Weights of a small segmentation model.
Model: 4.82M parameters, 48-pixel images, encoder arch convnext, encoder norm layernorm, encoder layers 12, encoder width 160, decoder norm groupnorm, decoder activation gelu.
Training: soap at rate 0.0023, 10300 steps, held-out accuracy 97%.
Data: trained on rosettes with rotational symmetry, 195000 training examples.
Rows from block 10 of the encoder, named by matrix and row number. Rows with one number belong to one neuron. Each number is 128 + 32 x the weight over its row's rms, rounded and kept within 0 to 255. All counts start at 0. Numbers have three digits each. After the name is the row's rms in percent of the matrix's.
# gate: MLP gate (encoder.blocks.10.mlp.gate.weight, 416x160), inputs 80-159
# fc1: MLP up (encoder.blocks.10.mlp.fc1.weight, 416x160), inputs 80-159
# fc2: MLP down (encoder.blocks.10.mlp.fc2.weight, 160x416, transposed), outputs 80-159
gate.93 089:098135132138131123160149118076157123089128170173126105128106100136083080119124114135151146045178123136132171159164127056116147122162115100144186064152119116120091161128088117118132182140111127172166161096154116152142176085127102129158086116
fc1.93 087:123072122138139137101070176150149101101134167101145110078153156150091146123141137115135133114145117200108122110132166108176111133177164101101180145146119103129122085204129185088141061084132113107218160136184085078162159064126132103139115062
fc2.93 093:094150153076102187183060111130096152099079132163119127140198135101088091107145081145179105123117134135127078147060131079172109106154126131138184179238130174158132095170121125158138085178091190101170181092098108098083152101136136105124138147
gate.94 090:145189084154153155115167137060079081100151162149115122104097120093146094169143130086089152099090081088053116108102096139124120118049066121125090137131111134115109095208140130180113089088147108078203150141122133101064118139155152128117179107
fc1.94 090:118161142141142166157135109143139095153106080134127103117117148111152082155126047174129183091112125062140152113152105189152141188166114152137103202063121127154147101090111119101093099169113163096126031160121112137114089149099149139160154098
fc2.94 100:132049104130119178123070139053136141104131129137123139072142104079158108132073105149163157085114173142106116142133137106080110151101154100114117106081157087120227111177137172171099087103028143126085133114115096126139107133099143104141088129
gate.95 085:154148091149127059104134129153088080158227158112144132137153165120141098122098150146065151109156177181148155159203088132182098146149138096134154155063164107124084158123118110117122101138099144152073211148133112199139103148082094133169180135
fc1.95 090:131170098126066092134061141072177166160092149131168107069096087078109159178114134133077117125113097184110168181141123172178166152176095140084112116129161073088086144111153156152194129075129146152091151138225098077118150153117109139135123135
fc2.95 093:166102137125180102162136122143109105166131123099118135131081186174201118143107105157189106124186118121133152115109045156109080127136110122119166054155102110160162130157142113140118147130173161136173079122085176077104109116178092128153122100
gate.96 100:112104090126127122165143135090158090077159068149094066134161148101116079133159136151163130163161088161122096115109087062143163118130118111139071127212163166154137154158112115167134132162104147106177134177134088131108158107120195147081101143
fc1.96 094:073149097100085121073099152150117084170117146128085061089130085091107135149148172122090133150094072157156179083179081091142090174139133063096128118131108133140152125091115094097108161111171088144206167159165080181122139106166144107113187165
fc2.96 092:160075101080142115147094091119127132106102120141164167155170131145211136131121152112167099147158118113165122214135145140151089127096062124141114135116200115108106189140094111098127153117129115189060146095109129104009109117149143139108107189
gate.97 088:124144141145139118149120164116147145127095137119140111121144078127061132176160161157115089142114104052150117176205125110179129123165122120124095182140094143082166140071100086152101141136106150101167144055115086134128110155098204143131154090
fc1.97 088:089121153117182169204096134114169148118079079160161169129191148121133119117108121120055124144112123122173102120157063123144158123157161113143158102154104135127138028144095068137104126104164148130165142059156102089131159141152131115152127134
fc2.97 086:098112100112147127110127133132156110144097143171112145140113092138138145109125142144147153121134121121166195141210172176100147095083126151031184215122165159128108114123151100082140126139100153116147170150161131158057152189168158092138142173
gate.98 108:148052158073123081113180126140109093149171096159142101157091103130128154139109151059125114106164171210144136142175184084130162139140114092073159132158092159105115119142135068127164120100186124089128064158158172171107160050158100199116150133
fc1.98 114:157133118092146104108160125143129121137148107145169089125108122130191140117132141062160109097086135157142105117135185096110133195145110114118157078126058086083136156117172093156083124087159080056156034161122133139132107091055131171116151105
fc2.98 105:069172073104154148161164159158148159157127159132140109105157131166174132176089201211072138128132093172182146107204076124117138104143111115122168084148108132092091119143119107096051148100126111116121135214105170103123084113160125169127132099
gate.99 095:151205176079137172100077128131142087070156103095128166130117178030098162113149205107177148143143169111119132118131105119083136135109156161151124112139105075098123083119084090135121126113129099158122136131066118091169147152132138116094148103
fc1.99 098:145109139116173093138064154113113157070135136119137160109081118176158089163107151068108091077105149103092125134196095122059152138093089159097077140200061119068157116137134120122177123120138082147161154121120112103119150189147120165143165181
fc2.99 099:044115115126063142159235126091093153124113130138108107079126125195185134128131108163142109132055146162128064108155080124190155133038118155134139131133164144104113121067091101128153117163106120159142079155130084159080115123081148120155113160
gate.100 087:110085078088091150159170142134157179130109117192115117121166102185066156134144137155171048123156148042111098114154126126139088182174094110155155143126113130107168114154146155136181140096167106134186106131050053237108112117115139119101130109
fc1.100 088:167134128171167144156085139062080144191123171080091082142195138081129085183104127166100163203214118131172112150161107123156130085104144132128108097103143085142048114134125084096085104170142115157117114154154134086119116104171115142148097177
fc2.100 086:091108130082084175124186096165074184133130113144079147145133084136193096157136135113118096113101062128133101146114135123106134091093162153083139111099109112111122112069097069149119150130105122160101110146142156131105126098099105163140092160
gate.101 090:081165073117112121232133139107154090129148105134095117177105145221120144106153135139093109124145092057206115094086103120077120160116109168145109091136121135132148150119119103152131125091122139193101139094111143114132163110158183089069123109
fc1.101 088:089160125102117155108045112128126153129114111143137206115124183196066143146125112144057109070102134105133123142136140130132159101102084125132126155063131139168092118121148165067109148069119107091181109155177138188113119092091147164156116156
fc2.101 086:117106122101117188158082110129072138098116121194094118114139146163138133150081087081143068148109169136100171096110149174148191103166088107116124103071120159120119068174154166094151105146145129122097114133102137145097147159165198151149165117
gate.102 117:112155115090173108140144078135056179144146149206142096107125167085158170193115118122117124123150137107125152112156091146141080182149147115132085124153112080059111066066151134168140152110153081107076082146099065061073148118091148121167172133
fc1.102 118:139066108165122119090112135163149067121098077097193129134119116177091116101126120142132078113088107153139113136116185141131184186157123148157129170121148180150144154175135127058079134125088182138186109124162119159126105126188139105060116153
fc2.102 117:179190167126122133115115139127211141126145125097172088108125049079127103149163179136086118134166119162126110109158125138140051122106112107124112174148084139102103153105112107088099155102047113145155148053102053152131147101176089199150163109
gate.103 085:116161133095124147056115148109124097142100088148120112118111144139158111135218154143076086070130091196163128143137126066097125174109122095173092137132166111124119147121195152171129144094126134120153172168101089173156092117112109101136147073
fc1.103 083:110135081152160095186085143084150168125155138101137166105188097075102126144120141138183089140124191055123113092135073123155134101078128100108147171116096180093096100116079082092163096141098105146156126132115189134105177066116193104103149145
fc2.103 087:142055106116158150150189149115152105127059105132105097127112169116155139153152174174180162191080171122125099209110125096134154138078138137136152159159098120118139092141193183123111133111125106143095125110031143133127176144112198106146105069
gate.104 102:133130089063135117094096084144086200113132174115179115155082160062137120072153098106147172101117108134130138202076127186172110115068112159150065152092124147169140138112127096131139117158104150114182137081121181160117165129119083126125182156
fc1.104 099:125156129064128116128115156149124126066100157114181159120119197065125129098155138075170168140186131158134169155161125160132167098092118171136065156145178164109116146089144150121085093144091137112121069095077144098157140150171090168087194145
fc2.104 113:175144178069138138106123137106074084166155156175099114086116112113101118074073136117154099077159095121165203117129083139124124130110187157132102141137184137169075097097128148121154067129091171085109140112131165154124169127127093085125177134
gate.105 085:160133095180047108126116143108109094125087108135171099190167150019108106169106113126119157180118184131069129117169098117153126122163138086116132124110130108113151104101127056150115158134109188136088143124183140128118148132134097115098150115
fc1.105 090:123091092129158099142139132110101155207147179138090105156094109175105128126182174072068112065092129135128119062119106131118188160115091194178121135130147151107112157106103154104149141120195085148150134113131142104102066165097124100139105189
fc2.105 099:146094200133104116165246119090088114134156165132111126054162115142081152128073187184157125126135144139113123067095132123100087067149117157115118145117125146117164135118091133117105111113164132149108135186124070083177166072185115140118093143
gate.106 101:146113169110158192108061123075137154100092085135151103107107162148128133160145116156225064054114131046118104174119132155148089140173152123176128129082094158153169133129136152091120173095127128173174063132102171130174090113089097139148130158
fc1.106 103:115099080116128143159165146139173159103107109157138160165140132122144126118104107163224048083124056064110123130151050127101165117112124109102136115113103130118110114149122196062145117055145146111184134136120127168100161179146126197123154113
fc2.106 102:107148158101117173147080160111128119216077182078027131129131125102126115136132183139107108129153086167143128161110127111173186141135120151143093126112084126186148107140091119080162123117145071120175121146115092157143120126100114154163104130
gate.107 085:181218099110134127035147124182088135122189089118114154132127126092126111175175139127147093090153075128132146173128098108156070114190160177153106198132139114086144127160162145123129097142147133193158093124163123181136141143097166143151129127
fc1.107 088:154164106098090129033156135131133162168148111111153153139157155094120098084143121127131116112136131123143151163133134213142113134172110075129112150125102111020104111171131107128115117102140128149167148123100079138135159128158166101113125127
fc2.107 084:156152129123128079184069161169132150113162155121084129159169082135110164154174135066110102131093146172083070083130164098124135118157146104115089171165082156116115104134069135127125124087141120114095077160126141146169135144071105093094075116
gate.108 102:160178164208171167144110121124104130132141099118134117103125129122156024158161175107113063125150117100191155167132141055124181162133159106156122142089095082151125131121141131171167159128106156118164074104146091127092114108172137176116120136
fc1.108 109:128179111169108112101180093186079198159120192118142183127152145103105101116100112109151123118190093169175135114112118090101091124054161123149154119119136103138124168090107099103118126188062087097139119116149127172075182138185127178121125199
fc2.108 113:116115122122086082107154128167141150091200153095121136150177080117151107128086123135103036146099162129082132118091175194088152121161144100112107164153118123105139124139207146128166123100117150089116180087146144104117157079137117074093068136
gate.109 089:104093077116143148125131148126089138136131158108186128174092136209088052118207129152096146058102090109137151151108145164104125153135162130176106124137135176118061103122077121128097151125147109135107139110097106166128140162157131101143122118
fc1.109 084:106081185115131116090102130140095175097131164114157109116180147141094097116116196153097120122083142142137167121140114171157146150158184114108187118133106161081102054176082154167138153103139184125093079190069109075092068164137139127156151175
fc2.109 088:115092086145173151119188148137195183118202144115041123136143190089086159170175170143083148156099185145115066140108137118158089100109136067095183104161122117072117143108190140143124156078139175136099090161130211093141155156119104146114139101
gate.110 094:143140047140129100109107123145076123120114064141120141106128126124094095083126157160109112105139160132122093101060129133103145179153090100139168127166138171108141122096137138150131187114148094136133142054073152172108086100159144107175162190
fc1.110 099:127067148088151142138165153138075147088154144071118163127089145155153100166114136186150133118131110142114196133136126179162184123118145137105159118120100109153109116137114092126207080156105124128046122184124142087108121130126114132116130117
fc2.110 101:137192106157181085158158115104100114061104150154153128137165139106161154121133075091163124179097185131141125188113153113172108169095142132125146154151117144110153177082126151109125190101179143126060116136094127167184122187083080105106115144
gate.111 094:093125093071148179140061134131096124136211139146105148146098182120151128130072227125101088135148142083096050103159071151140172163123147105111146112147107098147097150129121075099178115118167072118169165099135141120157138165162084132183130113
fc1.111 095:124151112068095159100111095108083164127068127104112142122073178138163169147065169104128079110129171121132120140139152138181131131157134137095089105161119101141153139128154117146128132108184095120148116198080148125107096197157145175222118142
fc2.111 090:116097061059117113111160136141146230144194147117065145118128175126119103111093161114174103154155158192089116121147111121140152109169153071135114112167156149191148105133208092113179080075130054100131129153131080124134172128080091141120113116
gate.112 095:160098133119141143116160127091166202160152135170123108164104153122120082127111174178184077159140117077154160115140094115120178148161113099094118112119137067137125113107126078204148091097122099134114133167159064172085124101122135118165150178
fc1.112 094:091113064172141111117150145106133119125136117125203128139130144212144152110170184073076150119076149165166080106140137143056091154153102087138133170136121149131112156129132137142148119127149140103075120089156167149070133169134188188113148119
fc2.112 104:108140132127164130153200108154135139121155122135145211166104111109116105176117155136098121095099157153138098150147188178196086139122165186097119152142084113122162131188212116146129135130150173135148105067110120108180096074113210065142164121
gate.113 094:145148169150160116137101128175102131141113167142071153119098144123164143063138079113141113088128171094131110136197035122141152092106151141151140130159128134094176208068141099085145142152163132115090117137096130155130114146105131108116157115
fc1.113 094:169078142112093131199199158119164104149144156131152106106120118080102079123109147128140078133196199092103112096100124077154165116096131166092149117149180136143193132094155110093159144139077135120105131133161153140113152156170147129113143106
fc2.113 101:086113107122153113127132093177189107139092093125157084104136131177153135104155097138152168153134132127147088111215132109127062116110079153070186124169069136101113145096139122112170163119070118137157122079093133171065113103174148123131146112
gate.114 091:114165111122133133131090135128149100118124166099127131093123211166135099155114189083144115110097164136125098153096125128148124153156127209184133110138069142126182110114119094116109091188149131134151111057141157135093104174132148111123184074
fc1.114 093:113032100140115179126109145100087132143133082119099120137181053050150211136147123133166107155103100136120137097124175154128132064125093156084139161160143167081094098174146170191162142131107113097092113108125082080110152079095116090074110142
fc2.114 094:055127168152177139157161153107159167137147089141143128091130143093130109080114085072133104072111174145137101092120142111104153182099156106143147129155156144117075156081100091079128081111160120082112145110118141117078120142167091131096136157
gate.115 102:124125103137133114131099143158134102091152160086125137160152131107102109118139108110113177079155154132093169146121202147085138086129131061122168106132066103162123145074116059193182105022097078143033102138125151145143105130135220159157129107
fc1.115 104:103085158165163160146136140136101105126144167106102124176095138164170144187129136116107068170106145123101123095171133151170117058102090154070099129153049106142134181113167248158089136136148075159181069135125207116137097146102025154126122140
fc2.115 098:127143178134106097059137103107126165168119090137085205209120089119123109082074179090136165128130106146189100078157164085167154141132107175144187043098105168121092105123146117123163137107108162135142106137096144151102092099083124137160128089
gate.116 089:151088085124165214138141150131144096171118096172121138080167113097163086084069158123142095116134113089156141135120121125162170224141164172086103145128078138168200121156129148182101159171117131170115122109119100123122127156136078132165160105
fc1.116 089:178149091147204080110156100206111085081132102128132168093091123147095145182089116146139094134093093099179148164132167185154094140138179145130062175104084144145165034124111158102143120119172081155071067128121153184175145099118098158125129092
fc2.116 085:151121135146106140182100131132179125097184113157087150122110126163122118188167177117108134074138111168134151146112142066052056096154181164150031121090128156145177074161145097087156159147103115189071104131121113160091120096104130130154099097
gate.117 105:164128169083124156092132099153140170128065148124140087090131125120122132072167091161155082052185160112102111183143055127134175115167142097148093173135080186153117131142102166123168066156119096144138061088139163119137153157078168144126157159
fc1.117 105:135171095122122098076086073163155153151107172117128110098097083120069141104120123166159086072118101174095110162149147151082120124167137157147163132105084129151120120168104094122176071120113169133142186089166138126122168127081165120096152115
fc2.117 100:180138111161115079164122109152095148143155212128116120135138189075140094102102088135151095124103158157114146110115120179075025118087136163149155101082139122143163199093177176118132127143117119157171141143131117144100115161075114153173124160
gate.118 099:072155078128088132191101162138105131124132074124123136117116130158090121166113086096081160142137123187086127095083122116151161133126154139127187179081118093185111126172102091148081110170163194159206093095120124090194142163084098109108177133
fc1.118 099:124154136136109143099153129173101085134132132148118114144086150169144103147160096116151109164169128152082131133192135155086095142078138089099120180084109143146140093170159124104131089084192143127151144131137110112156155084083134057125152110
fc2.118 096:105117152126076111128110158121154183156182114086083134140177111170103127172112214125163143141151100116126126153187149198045094187136130172091105149096077141096153099088059108148153152124102127133091125078166159130075102121112145052116126131
gate.119 085:150078107109123133126062086138174115105071105143115112114053141162040115096076055131159094136174131106144162117131103100096143125173111113083186136150103147125082113111169131154124197143142126124119056164180174166185123115104119114094131198
fc1.119 086:110110128121130137118108124110092134141062138083074097099138105150108141101154127173179039141078130057130165178146134107128144109110099084126181133135119153134134153138098121105170118134137138126188225197140184064172158075109162148128113131
fc2.119 094:057138105097169104086148089094120135127151081067115096122156107134163098136137162137143089088123141156114162105151153106101156186138101158200102182147114134118138123154096101039135134128207125091134154106137075134108135146080142119140064135
gate.120 096:146149127154136187141108149087179149132140131133122090122166152063136109178090101149151159108113122109159188172117118143156154117146101155174116126097105174121135131155139088174155108088078174083120121132107116142149121117096209208125153146
fc1.120 095:175170128068161099142119121100102131139120090126124100138178118132143146138120137081083135167149155129142118168164152139126172132064186104064093121089169192150171168166094123086127117087100089144083097155133154184107143098127070144153125077
fc2.120 102:130125198107131140214095042091140113157165125143176176122098195115049100155095158084110125130072133115166155122143114164081144139097127054113078098146101133096093173123171071084119131114138107167087143123141108125101121146081135110112109123
gate.121 103:117097194110141112108127171113146097135165124107156104089129130210107145103206138158143110175138143114132120168152094132120132125111051081168104118135094187138078164161094173080149111127091165121140078122103111080162091144124161090170120123
fc1.121 102:160159158131064135114120145133124087109142105129127108099106113183167114117156214132149127103149107161127074132087093107148095092120081147094132163131158076103125150163142156064110157184123159193140102070112166165144137107116111199172125055
fc2.121 097:138140153144122129136165131080086135125169105178081137111127075162103169179130123161113140123179097073110164138168183099103127127119108077116159131154147122194127136068152180145115107145141109187149075078079142133088099110212134142116145181
gate.122 099:156148112211141129175157155198084133115139146138121167113106091095142110111189101174158138153121080154137080111116106124175174136135133201127122131102137181077163112073100120098118101133151169091055110133125159117099107111094123154115145141
fc1.122 106:190198142128207055110145096176112217157124120066123131084135140157117145126143190105171152129140116114169092117133115108117144140110127165117097129139076182137148170080088117162153131124155136126046092096093158097112108138147080069139131165
fc2.122 103:153144175099180140130033118095142102115136128136132108192141107113170181173117135076101095122161062112116099161112120130124092112125139133132120143175149162170127101142114174160129181126150050076090126175124106126161136143162132122129152109
gate.123 089:167095125104154133159098102191135151102138102107125155156095134075120133119109101135084132147105053165118171120126169142147114147093100132094103201182102175107114085080155078107117168078174056115156143130106124105132119165189086139119139094
fc1.123 091:109175121110118161116161185117145166072108111144123089080155119159129130106105078103153171183114169110138110111125119168129134057143113074180126084098186142164116123112103141179165077127093143165092099152119164141176177182112143123128135103
fc2.123 086:155169151137030136117063148144127134130125063090148116138133120079178104114091125124188074145125164121090115135087147119087076100146095157154147090095126133141151082144131145113137115121199153121120102125113073177152117101080114107103173153
gate.124 112:149088101140139087123113125110069149099137133110135152134154160067113117154128189097131152130116145145147125117104114110131063135173181152095099102097116212098134120117129166157104167119142111175101093136070147147084143173084167113181106139
fc1.124 108:132091108099139161100101125148156110065131133124163105097114098151149100113134114123114128113129125086131140123098149160117168127080124086195192191137106050162120123140124157160101085074141126142115131144166173166151111091116097116074139131
fc2.124 104:169157162137121113072172104106103124172114139159174125160119141077159116110101101154147146163157192079170123112112114171171063148101085122126123094109150154056120142197149109125117184107148172144121141141088075126132119130155088136118126076
gate.125 134:235163167120100146038158098137094113093088082063147139127099076150111064103142103070139057101193090121146121129110144074109135124066128062163081188098132165116144138119156130144140170125130158127124122120177121099143133115169111188128168167
fc1.125 131:108112159119113052148108148164144108142155154115151113096125160149139164122123158103135169089109169124112134178187087161140134119174028176091156115119110166180152099149175176126120077100165125134159133187086092142150133129147143111102134122
fc2.125 118:190116139163123082100101152072172111113084136116103153102123088195176136176130103145093154143139133098122155126133152102123140155111181124119106077136193127064092117094117075081087100158153143101110153089148103083196056168074094134166136106
gate.126 104:214108109133146123084140100111166069124139173086137102151126103090117154060146136132109126117193168161100123136150178108110132142155177100167135154140117144104137111089176164130116089147100151110119098081122131152141119167089139115144150104
fc1.126 100:170134066155148170060112110125115143106171189159099095104162139127149143174126119139091128159172095238142138147148195102097158140126166125110111146127147108155126177172092075165142096156111120144123138138155096175144132128143103133081139058
fc2.126 106:175123124151147135105157126159078105132137124117163103132107177161166115123153153148163127058133109095169124129124201111150093156135153194158117124153136098157160067171128108126091207149146167129143142125078130160078129146104149069111126098
gate.127 086:098163121182111102147093113091152071101147182149091137120148126114066148137216110093083084126151117157163122103087138135098109144163140144153176135151133161158101113094170149145131089076152112128084056136118157151156132157110155046149184111
fc1.127 084:101082104148117136195133077103161168117145140103078113181123165147105098134091099133112091163079136133177139175190120158147168086121087099118171125143165141150124197084092109111125074131138114125093150080134139086105140108095181172104098115
fc2.127 084:208150157172151103191142113121118090136149079132099146088187156040124071115075110124134132126110124116104134142122117123165141161120129092165150131103099146087099150114146111081177178149156109133150200115175128116144135066104091131198075132
gate.128 102:135082087125193148094164155154100174150155175116185122105109125089120148117164140078130129183146100164159079153117070078106120107161171099132101143090129162117146149153128149082095137140122115119167204148124102137166175091154114142139120165
fc1.128 095:114200126112110105130134098186104097175156114132131177123126117201113091136100147108024159148053165130135094125154144114117181150074105136127153098134131148115134115115133093200176112165152141154161073093121174121161105177114114118083192079
fc2.128 098:138129123143089150169111136167157107103155078102176126184141137122122136093163091091057172151160150135102085088126156104126157167132193155148113141122085091127108128094091120222164057101134159178130121112167158145215132173130100131165108058
gate.129 100:153157098139132131173147129142055057128090109103169099153151174147119075121087136152145159094179111122155093199119105132111106173160080140138121179095145157159096098082165146107115113147106163092128176125101115151110182146115171128118155096
fc1.129 098:154083134137172135124062095157091139143076152126124111105115158094063201056139072117124127146122082111184140160106140152155114094134074136165157158094136151143164143137134084105119134145137148126114109117043162179102175107096136176164145127
fc2.129 106:101122121091162122143144119103101115091108159176173185171108139128127125087166121127146115169110164163091130164142109125156097144203155091152111132144124074199103162106048143101189173090060111129143094172156148132095094139044175106091113107
gate.130 097:168175119189099093127152137118160098168115147123133149145162149111147142133166094103094145189121085075099131089163161127153139079102157126099101159190088145139111161101121185126064097102144167075150157092156161101149106109128158102074129049
fc1.130 099:133148137145097112150079106095111071091113204149123148103136162160139116111135109109159155077111108146153081089040117159073072123167172085182088155074111162200098115125113197117166127083162075125199118164140111109160113150117138159178086099
fc2.130 098:160127164142073092096134157078071159120123142112102170129167075097179096133105089140167035115136145085100111123068106064121133077111157120131143139115129116123160130088049061159145154140164117154107075111156105171143138121079085162083129146
gate.131 092:164158097120137103096137119133173042153122129069135189185102071138159070118132140122100099142114168105139150133149128164095112099173132150107129135149124039089164120138094111064176100173067120143097133138144084133100153085088127182136137167
fc1.131 098:117098070134106099151136127190102100120176134159102074133124119145138137115119131151148189120156162080135120115116148113104072129154156155129115106172102157153177167121181187158143162088170092110092182109131089134133127128040147134194113105
fc2.131 093:166100160143156176131095174111096094168122107048129204083080149155083056063111123141091165164061088173162126123155148117175079173128081147130121162132092075100115121147161109123084125133138150111173138113157112136126196118191124113135207126
gate.132 108:085133154172167118127148107148074103149099128094110092089095126152132104153102122130124114029162127143127109190151127189131099133123114172092142088145099113157179184115139073113101102133164197168121056142123110120117195088110110147094170172
fc1.132 114:179137162149199157146112159140108086163063132117134122101125101151145093125093123129096169089165129087179140158126079147150105112100156106159095074065152157173152126072127118144100155129157134088086045117116105126054157124142098159140095118
fc2.132 109:160136117157048081109102132091099093152124106111155126151095100105110143127131088065138134059132102132106103084100235130121145171063181161108076151171153094171131144106173175185109102183196110128128112098132148145189050098162129175152110123
gate.133 093:139131149125125093159076080146152151135120098182079162087082128112100108167196126051111135181088185126050078168105133159109132148143161179140151104139072131094129139159141093123168141152112142080142078089105148175050138115137131112081123144
fc1.133 095:126084114120085118178096144115113125124134078126085138107144106096116099165150110047131080137109143118122052192133145143071172120119153150162156133163034183101134180194192125095170104171141094084104093099082160148087113077142126116101109157
fc2.133 102:184135160144151039104103163165162149082158112126080131126136199147112118167139105108125117092144125071141109187182107102128140086158143140132150169126093121116145112142116125139177132196068129139096111122130130158126133171098122143124079115
gate.134 098:128138128183124101111116188082138026193144107165104169151097092106107180122093091151130067107131093100089111122135118136185110171172163122140134152141131170109080099105126106094153154228152083079121121095143125144109103129085145150155065095
fc1.134 093:145120064157132051122145170133113040128141088123111131210080081121123119152132122186141139206142077150180122119156112127135141103225175099132173159127114151133119197045106068140160171108120096109128147108135057116118126117129122167083101154
fc2.134 107:129205134140130163167099115166150163138134077156134152090148204141067127130091156153118112110111117088136144084116132080126091096141182101165124115109096147133105127117107186156136121111149155112076109127112141151089131158135170113144156142
gate.135 089:116150189090172107125192121115092147152144125117144115109184110077154099142135162142117092059151174139130138125092134079143125147119131071067168083123097095098135187052122150186133057102152136111157135109100206135130115148099085176162140131
fc1.135 090:116125174123136079171080142137152157093098069118218100116155179112197117197187145138119077067118158105094117098127123132123143131130139135138152094099172088099086129077081090110100170134136159137125078122114235127117174159081089112137113107
fc2.135 086:089142110094111123118136076101069196142107101129145184158179155162171123187135129129097153078145084170141081169118112065097108132107138120110092149087082079115103087123159120113122131146092138098101157117112125112142185101120144100139169138
gate.136 112:109179112176108117090122167135092109145148145134117063173123200097171119107093138114136141155154118171080122149155176134081166168075173196099088143130158166159139138104141068100160073095139116171083095087123146108096141099144092113220163104
fc1.136 109:129139160111174118149141125136104089088172080151073113160173102167134176138165168138085131161126230174086098113161157120125098148125134131175166171131131097136054145126122127107136129135104132159119156134154160159117051182120110143115105146
fc2.136 105:075096106144113087095123212164157157104121125121160147159209093117116072164090181132092065134140146098149155125159128117096103127088102106122154130171105142101121108118094104102073096124181083128118134157155123114096110120155181146153192145
gate.137 089:135116134095150151191118182140140094149143112145094076118108118168124066132130141107151051052138155082169159156155152115132130188174136155151191102132115157130068144182139085092131104139140147121043164135106155142138143085178133112132145119
fc1.137 092:118163152143114112122125098148094177062113124129137173113120146148137155125092087127143175183137159105104056132109099134125162195097135109078130171118105143091082131127198115104125092099165114120207157146116102093118162153156133134066100145
fc2.137 091:132101128187113085192125156078167092159155062087182126123133151096144167128140099128117129120101153142172035110138136127129099120137078139114171092170107129134157162110107115120165122117173157181123150176149138088107088126154146084080110148
gate.138 106:082157161141057131139130162126116081115119071088141134180103094079189109087137110114081074155118130138159173160126133105157115134090085119156158157130157109090150141135182131135161097136144150090106111103165092133147096149181206163128135154
fc1.138 110:102167086099150150129131130139144099133150090103137137155145132064120133090103115106069116175137142133112169143132140112164137115176140090107128163043070178105170097084098139123166115140130146120103190150149081093126180115129112207112154170
fc2.138 109:130177181132121104108135143119069162139091109110120184085129101150105099082094063175137097108143095094118105139123176083126214059146070156153153118126094128145143129108156153107117108153126124092138126115098147166094134132066184165204049159
gate.139 087:132104157127190080094166116100106077079095120122130117129156192125123127107215117127111144107125122112140071134092118119111076134104154180129102149140172120137153137135159139175132122157124104164084068061160161121105119105124070136137162121
fc1.139 092:139141161165147152114113063106128126165112056129131119129140167066097094091159154125135126158134127117145099111050112122112130135154157173121118118177103143174134137113193206169092179152076130190096126154155130095128120134089085104113097105
fc2.139 093:162143080190163055066093153138118159115127132196126126126131139104142142171151136096139138111162137122132072114138110133130153210188104160130086150174127159152127132143122075219114149128134133118093120184072113166091087128103156139100181153
gate.140 093:142183156145145162133083140058105181077162144109128077181174186144087110114151061112202120133072135098131100100099127122124102113183143124168137139081089089116154140136050102110110138139175166084147187179157109096127101161133111148189068151
fc1.140 094:128142135114088118113177142119179157103136126143080125110182152129136154053076092108108138127118151248125156159126164181137132094125149151157165119164156116147153138157170057146154169129112149063117155148113144181137030127076135126136102122
fc2.140 094:118147122088191129074132186082122084125135084137125152157156106120145140189165138093137112157121100118115135156163169122114130154200173162127093139122143131136129102123168174113136132143091107147141083117129125115107115175127158183144140153
gate.141 108:146179162097139088130100085182080176087112132116161136103135133056188159168161099120161126206158113158134149134218046095130107157122146139133125077128131132144161151116108135118161097099141097090075096140109143130158128087103166165160143145
fc1.141 114:161080099179145129147124128110144079078109168154114144144137161195059102090064147121149205076037111116104113116166132126144158121176150131099170150113179149182117077141111143120061131151090182134142168136153107150121165130163130135142130104
fc2.141 105:120089103100079124107144174087121180093149100094049129167097126138102096096157159169132099082136163126105135101161140131121138131146157153157150124127154105124115117121113083133131134151168125098070131104195124133137141118122078148143131070
gate.142 090:117172177122144131130141062109190130161210043093150109177103135149060105120128146143076054145095132097163142100100139136141130169150176144087130139135158173169125096170183143185134146099119127113152193122131105157103159098124092119124112165
fc1.142 095:133096111126114133153155147091129108113155139132140135117120121154107100128109114126104164149128143217141079178090074084147164098167115074081114177146177140129107078078190144167157151188116063150133104108126055141149168082131129127116109124
fc2.142 092:074148143166098191091187117113140109139055179122131107131114151107130094136162123102133054119136168092159137177135159168115145119172118160126109130160125155066100127123106129128142116155160102083154069185152118050178127095145154136137120174
gate.143 103:124148115141155126120128105126080145123166136120098176113161131127138142113164110097130096107232114183131143131106167187187102113093118206113134106150077081142143118139130090163154120094176111160155106085120125174095122106097118177176137072
fc1.143 101:130081135093134166158164103147094151095155092140145096169144142009143158131164112121157091184071114099121138113165156078094084110161191109164173159097100139180111162078122133157142149112118138192093096189116140143103102115151121080086136123
fc2.143 098:138114147185097109149094111122107052132116098167108161062147143126231163112134077083076139100075164093112082168103158094157097110135124151154165141117133133125131103128104155148138140131131159124146115124148071135138065082092139122195132125
gate.144 095:101083165137110110196103100136121158142148116164163130137212119138106145114153065133158106175102103152113135083130132140115162133151157134173125114137086093099076166110126125114136136127096177087110122117111122065127190124113121178138137115
fc1.144 088:147157102137181150102069178103092147117169143077147101122112115155108103087126154171172151098184141156203145123083100079150153124143175099096161087159104130139114147106149169103097161195100107104134112129086070161180151097113053097131089188
fc2.144 090:110196151113146101122121156140106132102057120131145190178150091167069100161107168090190083096074112139118153168170077110160167152102169101154108167118137158138144127115146084115061139136127095145067131105073090135184100150178090173155114133
gate.145 083:152205146193097134146095127109112166147112100168112155142113110098182109132090101117134148139113147126099118129118113118167133148140152116084120151163109123112104121129148117122185137095134096200119179078157085055121078175161178081107165093
fc1.145 084:155108127115021137187100131170127161131120128114103155092137087102166102111090146157105113088206098113111106118130126103177119138177123169133168073145150160128136150073104144087180116085142090190118135095080155101114095078134111133142124152
fc2.145 081:148119075214115081079136203133170120176152106105154119090156164046124108148142096128101190163074138120132072138064051120132124145168110199141139128128123153115147110163120095148113101113087097126114105079101113104134179194140181066120090136